{
  "arch": "transformer",
  "mlp_ratio": 4,
  "fused_qkv": true,
  "bias": "none",
  "dropout": 0.1,
  "width": 192,
  "init": "xavier_uniform",
  "beta1": 0.95,
  "lr_schedule": "linear"
}
Rows from block 5 of a small CTC audio transcriber, named by matrix and row number. Rows with one number belong to one neuron. Each number is 128 + 24 x the weight over its row's rms, rounded and kept within 0 to 255. All counts start at 0. Numbers have three digits each. After the name is the row's rms in percent of the matrix's.
After each neuron's rows are labels from the 100 clips, of 14848, where the neuron reaches its highest value: "strongest on" is what is common among them. Only what is clearly more common there than usual is listed. The data: telephone keypad tones over noise or synthetic speech. In brackets: how many of the 100.
# fc1: MLP up (model.blocks.5.mlp.fc1.weight, 768x192), inputs 0-191
# fc2: MLP down (model.blocks.5.mlp.fc2.weight, 192x768, transposed), outputs 0-191

fc1.32 095:060117093106136128152185130138103144154164096109133166128115197141181098134131170124131145144101098100109115112162117115134126119074125127148146139110131124113122128140135123110198058112177101094139172129156112123132131137150129141169147094109096109094113129128115158127124145135137157093164125177090132136136133112100129128135116128120125175096156097103143112108146108135109127098135121190138124138150110108126126118165170164122125087095098136155126124134091076109136102096120121132111133119110115095145121144141112159146113147105134137108136122117147137126136114102173135122
fc2.32 093:145138119128130122113124083118138056153118093180084154114133110087125147118105121136114099129119125137118113099109132133090132127152117087121111130197104123140131124156092124131101124109134132131084120168123084127058138135112137126114095180169132113085155149151114128136136118117127133133090126183114118147116145130100129101106098124122142120122134162144125134143101142131149126174108125149121131115102131172088119119110129138124127128129150123124141142168119064121129154148062161125123065147106178113122145147152127122142110095124121143103116053137133119111182160130131115118
strongest on: key "*" (71); key "4" (54); number of keys: 9 (54)

fc1.691 097:104172134114133107117118124143123094109159121133144106121168113149140139142121138144150123134131134123147067110167124125107193179133120128134152107142132158101124103144148074096110076135139110097146134134151136137087117167182111107124158078132159134117189127120108133131093156111160129125115132088117121145099128076112147087142124119118121122119092107115108170114170138122131104113130092153132153129169108091142105115122136154147117118104093113105151108157136142120142128133138131171135137101149097134118135096143141116118081137139121121096139151195138106112224135116137143127
fc2.691 101:116155095140145105122138111121165172123207127151096108141119133130121144122120156127134130133121092173131135135113144086108143152160104089082136112118121126165081162128115123149095161130151140144114141106155144081093139115094160117098118183107079127140144154135101125104134135110096144134138114154140107136150078104102134167147116154143162105125146120124153139138119120153115117145129142145077125093126130089088116115145132095119126124130142086110129141133151133115138163142121116152121100127175154173117101149132102102165138089125160128121125126100129208090111186112154121102
strongest on: key "*" (60); mains hum (52); number of keys: 9 (42)

fc1.280 097:097164138090120171128124095112110145135108122126137108091151142120210117138132116117116123105119143155133141124122123105124124151126129151142133140092085135118157133059122102130157155135126128074131145211140133120099158094119187062123136116137163142134114135150130135145102123162142147132166133135102131062116151158104113116125131117160134123109146137146114145141131119149145167139145111135175127134127150140127157163169174131135120175113136120138082129136114179128125164120131124164069108139105113139146128133148137132113103154123141137139143166120093104127104086145180121127
fc2.280 108:086126100131127095162046139135141129148147135146128119144160120145136127147142123131138123146120131133141119144108106165123109118120142132138128136130126101126116164164076132124105105129081115148105128110109112113122132141131109133122123101090127148119118115104114102131140133193115113127117192167135131162110091127157156131144132163131096148104142146162102163122139127150167122140147136130125124145123132177125145127129110120197123064150146157138161129105121105106083124119124136055186072142080150102153153104126081156130142131157116132186125152109156104105088118157122136129
strongest on: number of keys: 5 (31)

fc1.73 106:107138129124110162174110125127155120126172122176081062138116161112149091143165153110132083124117131107150131085111120097101126115123114130139114152142126115098124105129099115112084163128139098139173141144121119156133072121123142163146140136148110126130133117126138124162113136103086132130117089159127127114202153142147123151139126121182131117127148104110069179120169120185126107124121146097157107141134099127138146101133145096134149144165144115156126124120127093137087124113191119159131141153125120130137129094131085151167114138113112135151080135163138130115138158124174108104
fc2.73 106:109123156116108114101127145154120155131128096117111161129159116138134150056173144170151166136131120207127101092126071129130156115121128149151110133124131110134127180117134141113128100138142139103127148158161146129100126177092110083109111097116109140140116130152128104122134140159132139139120169137129164104069117132047110120136143167139143133141097121149126109132123082134115134130122110130153096115095147127131085154134119181134132130117103139117137130103138155136123108129075106087126095080133117127112153080107125133138093128124157105119141116127148123113145125193118171167
strongest on: key "*" (63); mains hum (61); first key: * (45); last key: * (38)

fc1.27 105:108113167159128159118135131142111125127128109159130107117117124128131103104134127171134113070183111109162099128105136156122113136167127121135138116123149149122150134103194139153128155165117146100150098178148127096117135118096140135095099129106104122113134112126067134140130113117123111130120129107166193111111140117123143146114088131117136119126167149134091131089139155126142133079084131134129127114138129123106130096139142175149133123129171113132168107108118132147168115147129102119131128107142101182155148117090137112175129128087143133135150141056146056133142104204127120146
fc2.27 110:132119127112156163125123130083119139119128122126097104138141125125123127122093131143134122143117135120147151110130143130117109130093117116112149110151155090077123146090102116074119118109133106150153079065130099172114152150119147122121145115112120127163171175169070144137123132134099125135139109072170126125161152135081110116149116122116127170120143116162142103113129132142114122138100134149113127122134121115140126154145115127140103114146129115091126111104139153144149095114104128133128150139098192118166127155127120116130122141122088133103088190149106171157196196147175067124
strongest on: rumble (56); number of keys: 5 (43)

fc1.464 090:133162127085141143164139103130139141140099117109128143104129082128159123129154094127138135119124133120154150135090104112142118113158152132117159163150191127143134125136131129125140127119103095133121131127135142141130193141133078107141116128132127158132189128108140097129085112094113138087157133122122121114145139166170131135114174128127141121105168143132072157105126166135128165156123120121135112117090184118173115182128087081147140141162120125131097150147124130160127131124137106129078087123110162117127146107175166133083068113116124129113142152093148105091118130121109103066
fc2.464 093:082114111121155120160111146112138150125145177138147081144129182100114117116111162114087107172143145136125091128113147142116099139133129150126147107128115134124122155120144158193161110157161123110152146091141123093111122090169129122120110096097133132103118145196129099132149138141138166135150113143114115145126106151110149132176143134105073136175123128120150147174111126133179157134155124142128155137126116126140122129147177102134128111124110140180089122149128130145057124100093144132170123147128125127103131125094153142136100150161153123151144119147147125141087134162133120205
strongest on: reverberation (87); number of keys: 9 (32)

fc1.25 101:132156142107140138084185123122102133140063122150120108073134122144158095110140123139133135107130172154171158127079113138134134143133129107130165137105142127138164122069134123082132172137103091115106135153133134078124179107115108111136155130122128136110145095121129097145114134139128139121168125128098108093131096126143111131131171109099122149120131140164062124127094099136130144135125119118153136095140168128156175167125128126170150150137125098132110154126129201181124145090118099145080093130130131112130164094180129135103119143135124146121146113101112119128124095136164121105
fc2.25 108:107117092124126133168073187129137096156159148126143113139127143147127125128095136110116094189135186149122117114129171138084112127110135139127149103133125135100144136123124153147154082131129150131179155110136087116111129104155130112119123114109152128106134133092118101130144131162147162102128133133120132135115127138120153151207126121125101118133161089132134139169125126170157159107132100152132132156127144135156094135155155129127123089087126150166138127157108141140109137122157118161151109132121144155126136100100137162142144158106136109165162151134131116102082089151113159228
strongest on: number of keys: 3 (47); number of keys: 2 (34)

fc1.746 099:118097114122136118128092109082167076103101117120143166150108180162127099151140148151097164138126134128151139128130118125163176104128135111148119129115071175135152128105114116088146132112140125115108106119092174150153102121140131100108115138064117138147137120133172160156126138109124154123091123156077137144150112124097157100165088134137080156118144107135121129154111152119138117128112124126133130160134087141102166115139150132140125116127168124164124161117144130096081123127159148177125127128099179139115100142117143147148097112129175102115125139172158132111055144126154151121
fc2.746 098:129149078144111124093132142156146129131124132137133136124138117110101139098132133145136139151085100155129148105151115118112115145145111127194114184218133084130146135131119112129123143137112140116116079211147094137161109137112123119127120162144118141093074122120106123094111122129146136143174137133128127161119125135114107167165138149126112119123063113116153125136099108119125184147111123140140151125147165100115092092130099140114103152138118119095156155187103127136179125147068137144129127085142139144095133117121111136165157144103116130121127128164096121133165135085125128119
strongest on: key "*" (61); clipping (42)

fc1.89 086:122129084096141146140140105109097162130122075124130159135088107131165107139149132145152110127115098092163082125147054094151124104168135133081162157129155150140130122119125153116119111112143104130133118159115118129153100128142095132142131142156151147106128130082124122077130111133135167136141102128108106141133126152112083129182123088120127146119158136128127114106129142109160121117109144128099098099104105115150115160105158098123147158113127177116108129126140132131101148132134122144107116063117174115163179142165153099104099124127118128140144097100160104141196127105075104087
fc2.89 094:120121190130150163113172151115136129127118102087125146113144119102086154152135128094130110122138139111128113143130161104139118141124133124124124093130147125157120129138176154194132125099113106095110188076119123136119156090144131092131134139145141134065132137154159084122130131130114140140145100177144126124147152080102113161120153119093101164120106150122119110132111125090093119090132099159109124159134086120099137165149167116128114126161125131161101126141173121134135120100071180125128127151120139083132142103132139146157112110142154098142142140134127126076123180123152091178
strongest on: key "*" (53); number of keys: 9 (46); mains hum (45); number of keys: 8 (33)

fc1.706 093:127167121118178114150129149166116133138109102111105146100117190177127104137150164132116170116144163143135126139135090130136136114147125119142099123078132114132119106113149139124123144143128115106143139141078110066110111123117129118120092123113124165163136080137127143128151135152061137098078123121130143057100137148142132120112068162124143172134169162149131110123099123087124120129128163097175087133127127083112139143136121089106152087105099151104136147137082118089174100112091111127128127106126100113110136134137123124143124095133137093152098135102122129129120114131078127105
fc2.706 102:110199098131128100119160052092185150108132146133190114109117140094155134127124082071152119119106054118094147127106138107080123150136054125120163134175136131160104148140129122097121131124142137112138129094125145152117119138089171118134157130155121137118107139127129125119144138132132127140156115102154117109132131102110140106144133120107149117101122130113151139134128124131082129144118136111106158096130093160141120131151107138096139129111121146124103061149139161166117129149117130131133141195096147105119151132124135105100065114117118146128117098166142148103127121151132119139
strongest on: number of keys: 3 (31)

fc1.354 091:126090125118121123090102125129107155108126071114136143113113133135129122126138125095135137117125124176155081126145094115139117128122137124114088118115140127126111097092191121125148148143108139088127091120121141128119068126154119175183151120166153128142146138088090118113138086088147154123085112122118134133133128155122150127137075109120140119144144130168105133137125090100157110114133135143155151131140175125150131143113125130168074108158153096113116120094159142116118115118125135107123109095129125102113107128115179060205145152166095068131113089142107130151154148135156127125
fc2.354 103:128154127151154118123161113132185137139112112155099112122157107119087110156142131127151172110085136128090116165101142128141153131151099107098117103148139115104076138149143117131102079113125127130127098131112134126174098101128183142138123171128131106107141149155164143136126144166141116146144129106181122128195113100111146134141126157140146127122096137139146134064091098158139141137136119147068134108151117110101131121162129102131086116119133163098154141141161120138159188123130222108136136147108154116123137135164104168155131135131145114119123133091136144157147135122132102124
strongest on: number of keys: 5 (46); number of keys: 6 (30)

fc1.752 099:135164182134139135155143137131105119088164203130142152161125097140147145154122105145105107140143132158103160123107102141128125103108137134138109163117090133105130114151137114124136130113134120136147131082113141180107114186099085059144126166109092104145123169070109128126139126100140127121125126120122119188120133136155127142085107153141137120090135140123133125112135150136118100133129097153117077103127129141148089123123074108118108096128148113136136118121084127123169081147135116131166141094149112132139077101147125098134135110172127131101119099103102123158107060134106144125
fc2.752 092:185131073116084143127062135104133161141119115145113134136117144127128123091148140128141099118072094094105145131086167081122142127125116091180163134139080114124113104136076166113129135110124148150128106123122154144114105150122090155130122122114134131107115082129123141139109124158121100133118072108163148095118101143135118168115162154126126176203126126129143131101141112148103123167102156124101128132108099111133100119167117109114143167109108118101136091124124092108121134140180129132126165121107126127121094129122108111136100135135122150134075104158160141100098161139109159114
strongest on: number of keys: 1 (61); rumble (37); number of keys: 2 (36)

fc1.343 086:093146145130140114130151134151121153109143099127150082138141134150082133125170155178142169139192112125160185104163108136169126130148158105135208155120129162130124139106093130171107163130124095125126096150103123170148142126122127132109187160123134123167134089122117136179121132144128145119157101128110155119128095148108066110108100120141091118096124124143091147157128144140132148097120182102145111140120086140145156145160160094131103141145141088110110150104136116124156097128128161130124104128138120089136177130086148143127123122144146127137153126136126122119154129117131081119
fc2.343 091:092138142146110121107124109118127113136144079138149182140135094109151166088097123140166131109086138133129182134122120151050128125140116140133131130118119091182128133132121122146115129099124122149116148142164151112128121119125135088154071116076127095105132072128139101107116125119160151128139133099107112055124111127131133158165124129143068091123132144089127114144084095112153156125173117117128139128118141101076109144134134118126126136105102174132129147123131130160111128144109131158118137116091149132064154159159167124169128085145126132110155156136115140113089120099113113145
strongest on: number of keys: 4 (37); number of keys: 3 (30)

fc1.377 082:150109145171115116162122129122145131151167115103132132209146139120136151125136100119122125155121129101131131149140159127073137149142077123133116113094106148139168092157096101130131101174122151127117117090122137163112130137120135133136144126123181133120127119134184149136132105133129185134067121144135123146102156131155125155087129145135119096139106117099139139115099168076082090105151132147106128097125144147125155061099133118163113119140130125120139133146122131121171064128105137104092091147129132122124105102112145169157145134118105125144101146104147115053099122126153108107
fc2.377 093:112113100147118124089100114146126167120104170138110110131136127108084098107103185128105127145130147127144138100108170124119122128151116125152128128121123100135129147138133116159155075174119139133149111129129130116117137111115124086149133126119122125116176142089106135133135105157128115177131154141148158184119052145119146153138118107136101136109128136126156122167130102141157105138129140158115124082117109095134157137174190077118129137101125119134153138128124135151127188091065133133133118154149148148098129134118130149164158140111154184138138171140117141083063151143099144167
strongest on: number of keys: 5 (40); first key: 6 (31)

fc1.540 095:116086099156102160118136156102159076138158183150132107173157132080149124167185072150102121124164129118096149131098104116097147110137143143125118118152084144164139118142101096105135157176134137172126104113131133124139120126101159127177149143145185142160113119105152142126115131131128149107141130116101127088203087132119118125089154075110128148150101137104120158147126131141084111108139114110144104115104161133089142118107142103159158165145158090167154144134129112092093129140130146128129103115146143133096137121124142181134138117119160140145121141122129129116108132125140122141
fc2.540 101:138134099110102132083149200115119140131096096149097117115163121107116108135094122117152112196111100150132106158141134127117117125146106101159122139141159068105124112094085150119137109103122113111123135171139119112128109138110125125097100106085083189109120136134123132127109136098126141137158167141126134145135137138081110175162102158144092119119129118112137136128151066110117132143144141187139115097122112130122107095137078125108126111134072148081147105114142142126183136137101132089121148103132134149103176132121124143122131154097068145122106127160155143129114128166112141114
strongest on: number of keys: 1 (81); speech (60)

fc1.346 091:082131083083146125154150115082106176113125127135175130128137154160114119114147156168140109107133100144123164158131120162119141115142148132137153139143108149136091169129124132126128114162089129096144126090146099128124153090163156128129135146132145104102122086109092125165133117113151118167125105173118149097119111148086084126108117147082133120176153147168116135095149144118162092130139116119135110134135166081197116150105150133127144144125109179126116134130137100120117109142159139118129105162124072071137130144106159127148129112113141130153101125134092158129138100108112108068
fc2.346 094:082132162152147140137159121154131126110115119139164099131125096120110127148120144123142162109144157137130188113120091170129109133162114138126164092120119128122086154135096104165121125114170145162127160168082107132104133119138099109116128152107144143118114105140166135157140138107093129120184129100110117132140109161144127148125130118113086144148115145134154076139095061106162191128138164124145140072126133136131126117121131147087140148136080115078174129106112167162112154140078162130080149147086122096095128135146118116119137101139156125131120105143161104113107139121121102100
strongest on: key "*" (71); reverberation (64)

fc1.578 087:176144207122151135150164118172102125122136188084143138162138122137154160140101150177102105136130131170118146152138128140132181112129127074080113136104090138130109073140135119133121113086093118129111106104102158142132072136169093068133114132127104120148131116124128126124138124121120120122078140103120129155171114128161110122129132108121154136126112175085169105099130165119149079132116138132093147144142116128132145114132094107125110109121134097142158123119108135101146099119113120132137109116129130127136105075108106124164122160159106125141113098112118107110139077092114141098
fc2.578 088:126138108120128094095077137099182150144096125094098127104082101124103117128108138145149124139091132134115141117139161097160171112142133133131107134152099108073129161144129152120095113131132139129126112096143133117136094114157076159118116149104167142126124118104120115119127106112105111085133083170141162122137125086115140135109133130139136205148116107117130156106128175111099138142140106117134131124138111119124049132131107149133154212112092138156115132126113121094126096117161103121160142114124168133130094154114095138114121179126095132152085117096134145127091132085114129114
strongest on: speech (98)

fc1.608 097:119176113114129131150107122122139174124131161085181160149101097091132101140115121137127139129120176083143145123111112119143142112099190171126129153112170111119129103151163131144145085111124119105130137076124117162107172158181114097131140159115114156125082123152123095124109091092070118098116143153140162136101136148130140084118151130111147120121121127137129100118166121119158167137143131136148084123117119120145123128116124180120145146125108201138121102137128117131066136148132108116126101137141153125133117119108126164163094095128124129143123177120125136097083128144116087092
fc2.608 095:098137136092100149131127106129105133127128095146125114118152138115101129089128130122106139103155129165099125111133101128118139137122137108131160134137110131142106139129117124136103181119147129123139130143153165087123094105138149130124084148063081148149128108128138109096108132155119178169191144143121104059167081141119119112090124087141132148078136179151120136139088107097155108078128158148136143128085126131145128107116156116118120144148113141139127126111131123142096180151098129137112056123128151106075138162112148128081154107134160179119127125150139140164124119100102100140
strongest on: reverberation (85); key "A" (81); number of keys: 9 (53)

fc1.156 107:125134165134096118099138126122112089118141118115122157142198104132133126095122075137112123170161118120133140107149138092147152108132146149229136173127116096109093127129132125129151147136120139160131121136121151131093188126121091107137123109083131074121125098147126128112133127139125182173126176120134130110109152119158126150120139161121146114132103129108137139133139147165143117097129138130125132143112135186134103088191121122169159163095160125095109136198120195130123097134137113124120148133126126125099116147128137108081103139122143122129126114101115138144112090128140104117
fc2.156 111:176153060125119087142127150119124142129166151143144111152093160092101155116161112136158131118152145147086138155099133132132109163156095098172137130119112122117128189137099091170129101131100140150143138125132165131113056151149155127145114128120113122109148124093144099145194124107148145113128210164146131118199127119135127130143135125131120130114133142141135146141119132098075137190129143146139123123122179118129178135132146100103129111144129166140133109115151138143117106168154182105144113154108132150126100126145101095129162148097111142128135120126133132132113135132135147132
strongest on: reverberation (70); speech (62)

fc1.283 101:119117117177177138151116148133138103148097173140128126141115139138072109133133142129114121100101150125146126127111116120142157094117132142130120107161096119172140135135119121125145145144168115175126161083134142108137179148109110179141147146113135116127098134133151131135170136119103106115070126118149129136150094106173148104107137154148109088157148118120119135153126123146080131124107108138159108123115149121112065128131128141128152109169155086152143143126150119123080124102122111116126167141150136164154142120100130107090213116118172079150149145098135129116100083096101099079
fc2.283 099:151112091142113086101111130157132139191157145181158127138154116136131147115160103128157127138163100116191124167149129120092136121126135051116099135120107119133099113126096139109117139126130150126130125093139132110178135152110128133129100093088087169106126147121114139156103190129117121121098125129145132118122120133110109166154111140158102161125173155132127142094137120153105115128112131126091063136159067136092128117112090088138102125091136129121129121139124122115140133128143157090137161106079147144100159113133091160110132145155129098130102128134123179126165173120134131128
strongest on: number of keys: 1 (89)

fc1.163 095:099092127130107159144117121127126125075147119142100112146131165144149100132129127171128121108167140134164124163109090085112144104154098094080109152081128120119120121077108119109092126168161126120129131166068119133104101097117143150149125123104143123116177099158122118165107107164144162146059134118111144100154121113105143119162080135119084165156133098093124121180096126119135094117128101162131131100167111106112154120121136158137122147106163126088125118175149164103122082118130131105103130129121120156147106133116117125144128149127132115123132157139128119169169111130080103131
fc2.163 097:096115067095126102115103129079144146136105137139123041128132115096067139084151125077133094166096130158115183124123165133099120143141137129145123130109143138159118136148133132132118114137152126136125156136143151112141098110098150125128132137087096160176111119139138158130123118085129154141177092133090089119116129124124130148135140124129119107122145174137154189135116114134109135153135157119112134121065136116131161141115152067098116113122124135148130134093130141195124163123096145145125139131133152135095155140129126132152128140130140149144126124143133133070088187147143123147
strongest on: number of keys: 4 (36); number of keys: 5 (32)

fc1.237 092:140110154197120127160120140112152111107121098120183130152156098153114126118118121132127171152106148103148126155110115112087161130085111133124110164103107136148123148134077095139178056160128105166113118129111121145097134192113106110127134131154167111154115077131164145102134073108145145124097128087144169124126127132173159127111136125111148124091111072099119165092158149086134092145135137121147115142128158141136125115133102122127139157150150136121131107118111077081151123129106115114131110131120136112124152124156126112103113139121099133163126155169181141133137141134134114093
fc2.237 092:129155115102131123082070127125180153106133142160104104139152117128090107105153190143140163140158108146153104113125197118113087111181101121128135121126155094122169160130100127128153104154164148137113124109136131118105131161081133114120148110095155145136146154129105145149120163081106152147148115106125139136130106116112142162134117128109119151121102119053172107153122114135147137129116155105131148113144131112166112156157159089123102125104088128158147154117103135145150177135125142099124111135127141165131110116079104109130145108151150184110094125130144144122083139149109156143
strongest on: rumble (47); number of keys: 2 (40); number of keys: 1 (36)

fc1.205 085:132123147167124135146115161115117105108133185132133118132141132139148157138111157113085130126134116150148139175153114091108151121113132105129077137107104165097103132151079125123123117131133152144108128108093180176134102163135109144130126162114091122115157103139119126128111129154140130091105128157135150125116119098153085107108137050121137092133132118086128156119139109111112120138125097140138105130132119127128144108115094141135160125142110140144122120089139128107172059130146190104146133081145148102130128112099121153107187144140138072133161159161115136100149084074123080118
fc2.205 079:077121066128124089151084141135160173130094130094086076154115147156097084120121173109128117140115142154115141128150170127114149133159138116151129084131131103130115188154101121108119086156152154134108128134098135118133137137113137116128107174075128156142165132132073144133114120137111102105142122122146134190130085113094127147142124114062129127119110132143135141139123124126091122150074115161137153118109112127127119137153154124071137191114118160113133134103131119133104147142113126164148160136126187162101124134128126120130124123150120151158138121108115142124089180124131132143
strongest on: reverberation (90); key "A" (55); number of keys: 6 (28)

fc1.267 107:097127119133119122102112097118122109110072148163156091124148133148129092118118085155115143114153130136148139160135077120179117119136127119104119146124140148126100122063139095131107139120173138090184124136125154108145127126083154172125174111099161114164150119096129138181139116149101134107112133135131140137121108104100119131191115120100123171102135116103091129105085125103161127138151122140171152113126143121157170084129177146150110109135138131110120126102162163103195119118162129083129096113118140106137156113155117094161129146126129082128111123130133125147153097163142118129
fc2.267 107:133151095123134129069125105127175071109133082130114142129137138118125151127063107096170135148130127140129147105155172181088114149124092084109156120098136116113131114116123135119128125138128093165127115115147153123155111106139103097130112111088111170125112146155143144125092133167126147141150097106123114075143120080125135146134159121127120111117108134154113128127107109128156133122124138133101113130089137115166132150155175086126104137086125116127156136089113145199123165136096140143128108142077129111068150141130153147174163115181157148132134148128149100088096125118128138135
strongest on: number of keys: 4 (50); number of keys: 3 (28)

fc1.113 113:110127132123140135114106137153113132116138107138151131137139120142128119141136110141134135120128124147165089113123168104145120142146100108131171141084133122088134155097177129131140120162113125110153124152090133107109124128113134122098147126153135123110122151109094170148114096141132134117121130076133137084091120189142160145118111128143135132148135134111127127098132149134187120112111187085119128137173135145069154134157122169139106147125138132107130115126127127133179090092137111086117146112114068125135185138091158110139091142109115129195185139113116101153131093202144110178
fc2.113 112:148135123127113130166102148119128163121124123153121124146154135153125119116127153133142153130086129130131086129107131101148114156137115125071126119170120093086143184100107131047160163127131117116130120099073072158133145137107130113124152104149150089143166126128091134116136107116131089149139151094141104145156132163071140130123121138098138144141124113157212134116131142143098123149095117139109157126143133090133139157149090128128129117157150116092123126149164147127139137132095152089137175126118169144170126108136092122132086095130128134112120133151133148150132167154197120128
strongest on: rumble (50)

fc1.755 092:114121146115101166103136117170099102104167131127134130119115145125133125086134130129128138127176152127131152153123141188142176125175117144126121126072121151172107134101133112155140109126133110142144129117093127135150125100156118080133156130105122131086190164213156146123092127140128157133112100134139114132129107132143134114106116126190110124112112126098120120138131137125127128119158130174107148116095177154161128132134100113206134158129101097142112157116129142084140117149128118170103088150140119137145134158106115185137088138119126132125123094106116130149130086167176145131
fc2.755 095:152129072172118104122117085082128135158115118150145090119164070096127128119115126127160113162085090154098130107063093136101128169113125125148133159178137112123074134167081152122133128108128102152114110114126130124076061142106150115127136152121125132147129135120129132160131193143130148149170155127120135157146126130141148170129143138113147125118102132124121115119149131135133095132122153136156117112116120128151165103140129113101137092107145138126138122137128156132158139143124146141120151114150127154076127128154131136211110088104108154100089118134132160127113157172141090150
strongest on: speech (92)

fc1.361 103:125107118136130101145127152144110144101149178152130130149130124108153098158157118105111130106142137107130133093115133144125111098118132147097139137130101109138126141134123116046180156157144073154112114087133182131153126130140132119087150130123130128126100129127146131120128130123167116145129145102094108116127123122141134137090116140120118134175082107115114151135139162154088105145119158122100136137131079146130116135102104131148207124190143129113111117132121130111113107123128081134123193160160142144082135154116094196089164124113147109101166126132145163126121136102145152194
fc2.361 136:166113124104110138109126195140121164106144140135124146143130114127079124142122093103134144194121115132090118130126121130135123151101093106125099087131123146123152145158082128116160149085126136119154155139112122132153151146089117154147125110108113139138172126124144106138130127123161132100155081068140152129079122124128107148159137121135148125186113125147144121129125064140084150138111137147138116159108099131127123123123101155100108118108125128126124112108144144121116092125125147121143204089131074150174160082127184106134199121162113156103132110144169141112131140117121120137
strongest on: number of keys: 1 (98); speech (80)

fc1.646 098:139136136112114135119139112096114125138137144104115153141142125126119086141121121121135127125133107123124118140127137100147146128123129117140112125124125165141157088118124126129125101118122130124122115112155125136127105147142134124178133173130159126117101161103199123142128146140087152153129034137055115173136115118116124119168146140115122121116127139071134127132147120149112060084129087138130116080117138073130122121151144112113131122095122192149127067069094143140114117149121145127146133109149092139128105108102136117134153085078151164115134136136173136169118133108095195112
fc2.646 095:192082127100127119135134160127105130141112117124111108080135090152092131129107146161165146118096143127159125139127116131121115129170133175122121127128142107115108155114120151087103130085153115139109131122143120142099110132124120143103139146125116097158120115115129124120122120173096122094146119129149130100114120139127144128103122097124134120101072144105160074076152122125116155126172172101134144087121098101116082115068120194138098141144115136111138135156128120133157149124131123123079124082109141130104133165056100172167103145122120150164116127139147109079085124143095110106
strongest on: rumble (50); number of keys: 1 (47); muffled (low-pass) (32); number of keys: 2 (27)

fc1.457 090:142123088117131159172102134123097160136131117130144128137152201162156118140110164103142096095097120145107133149109146130133119153126104128132127193134080205111172124125137085135059121121119111149134130097093148147152138146142118114095117106141132129128125160154142128126122133177117129166108121125133116131118145121121092118081124153159161096141121140130144182133097139147141093135137133162090165170137122117136162113135142126139124116142118107148123150119092104133092088151119130136110147136135148119108108110090089154117124166118172177143103128103158093138099077123155146105
fc2.457 093:136156129151097103080143095155126146136095128119129117112122101127139129131117137086101101120112111083104124107064128113103151144115128114128152132131114099126096104155129135091132147175128110127118123173096124158101120097072130061129080142085068132087143120071099115129147138167120145136108174128146128178112125118128160155145105143126141127096140115114120133131158134127126139125165135162191151151125121106125157122080159160095147150102136153160159138122134140114153115140110107127121106146130156156125143058116151090159132114115092120134130089108109117121120142137108133162
strongest on: number of keys: 1 (82); white noise (64)

fc1.224 101:134112122119117088101111128124094135130126166132136140142128118183086111088104113138129130155126144128171128121139112132085138112126126057114098145099128117161129108060090131128109116066120139077138188109151125140123131139163168096155153121130149165151113098132108117167123147136097084104153098095105158094121109122119136110151126128116062115129103084147110139183149117159151132110132131107100111137110118134165125176155153151143176123178119130145109115119155147184141127101164132149127143122137111126158121124114127167135113092125144164126148125135132118134135160144118136146
fc2.224 104:148136109135132155145147141119146124135113156165114122101105103192141161141111151115172120077165169136147135121156109147112107131099158133116181142104142122167120121126096130101152126129133150116079122150173134068101145122076167133118128135151148157168096134111135131110126143142150136078142111104142101111119128116112126189153121137128131095115176111111115069149112109111129092085132136143167099149155132127110141111127106147174127102107133107125123138117113146126137192168151113123093109105143160135107110126130153130125123178147124103122138144160093150079122134163127135082
strongest on: number of keys: 3 (41)

fc1.270 106:134174129093091141101112166138146168098123182120091173120106149143168100169119170100107162131139141152141134105089117166113148068132121105138132121140084125159133116140107143159187157107115107142106171146134086143129162162158173106098132108097102183109127107131145106129059141129133112115121134161106134133123157119162127097105171166143122129132133103153130127138140115162155142114096116105154114130104158128134169154138107137101145140133118143127108139130121150156112135115088128196104104101148129133115129095127101126130190112110122154134127137125129135124133146113140103128
fc2.270 110:079115100129135175109111074112121130122139142136129180154105134118122150158160112101144090126126091096106122109118149170089175083107090143129139088146143148126131169181128105132106088066112118130131111167125165134167124106131108172134132098125172115131182147147138127116152112166152127125165135108126116129126097127128140112099150133170126146128169123139142130126109126148151199110147128167077128167054114127127122138117152120115131117099056144152120161133149156151125153111122129124140137146128158142134152109133118133141124105145130135126128127126141123100099141126135169119
strongest on: number of keys: 1 (56); number of keys: 2 (32)

fc1.272 091:108085152075117086163137142133123135132118099129137122138116136116147075097100089152111125125121135131094177150122102106115067142100118134124124142138094113119162128088086112130119093129128138133132163175122119150092153124146138105155154127084146129102139107113133125125111067156140198121140147105090139120111176098148126153122182100123150144123120118108164134174144139108135119132151114179123120164141101129109123126168173092139120177129096120141135118135152128117091129123141100151134137112093113129143073134135121167100104099126162151137113163152101098116147149153101112112
fc2.272 106:184117101134120110132163106125125109166105128114151118094126129141130122194132134169145122142120135115158092114129127185116119147145141109174179158127159107105115143145146080139150120112111129119113128137104159129124127146133119146098128170118114116128100161171086104164135135175133160115110172190171095124154132120141151137149110146118062120101143137128129118123103137120123143137118120154103162138136177189126134153100148086153143117101150138134118105134098155120111135149120158106110103165075132104125199110131100147126147157120082139127128121145123120142134091091136128125
strongest on: number of keys: 5 (28)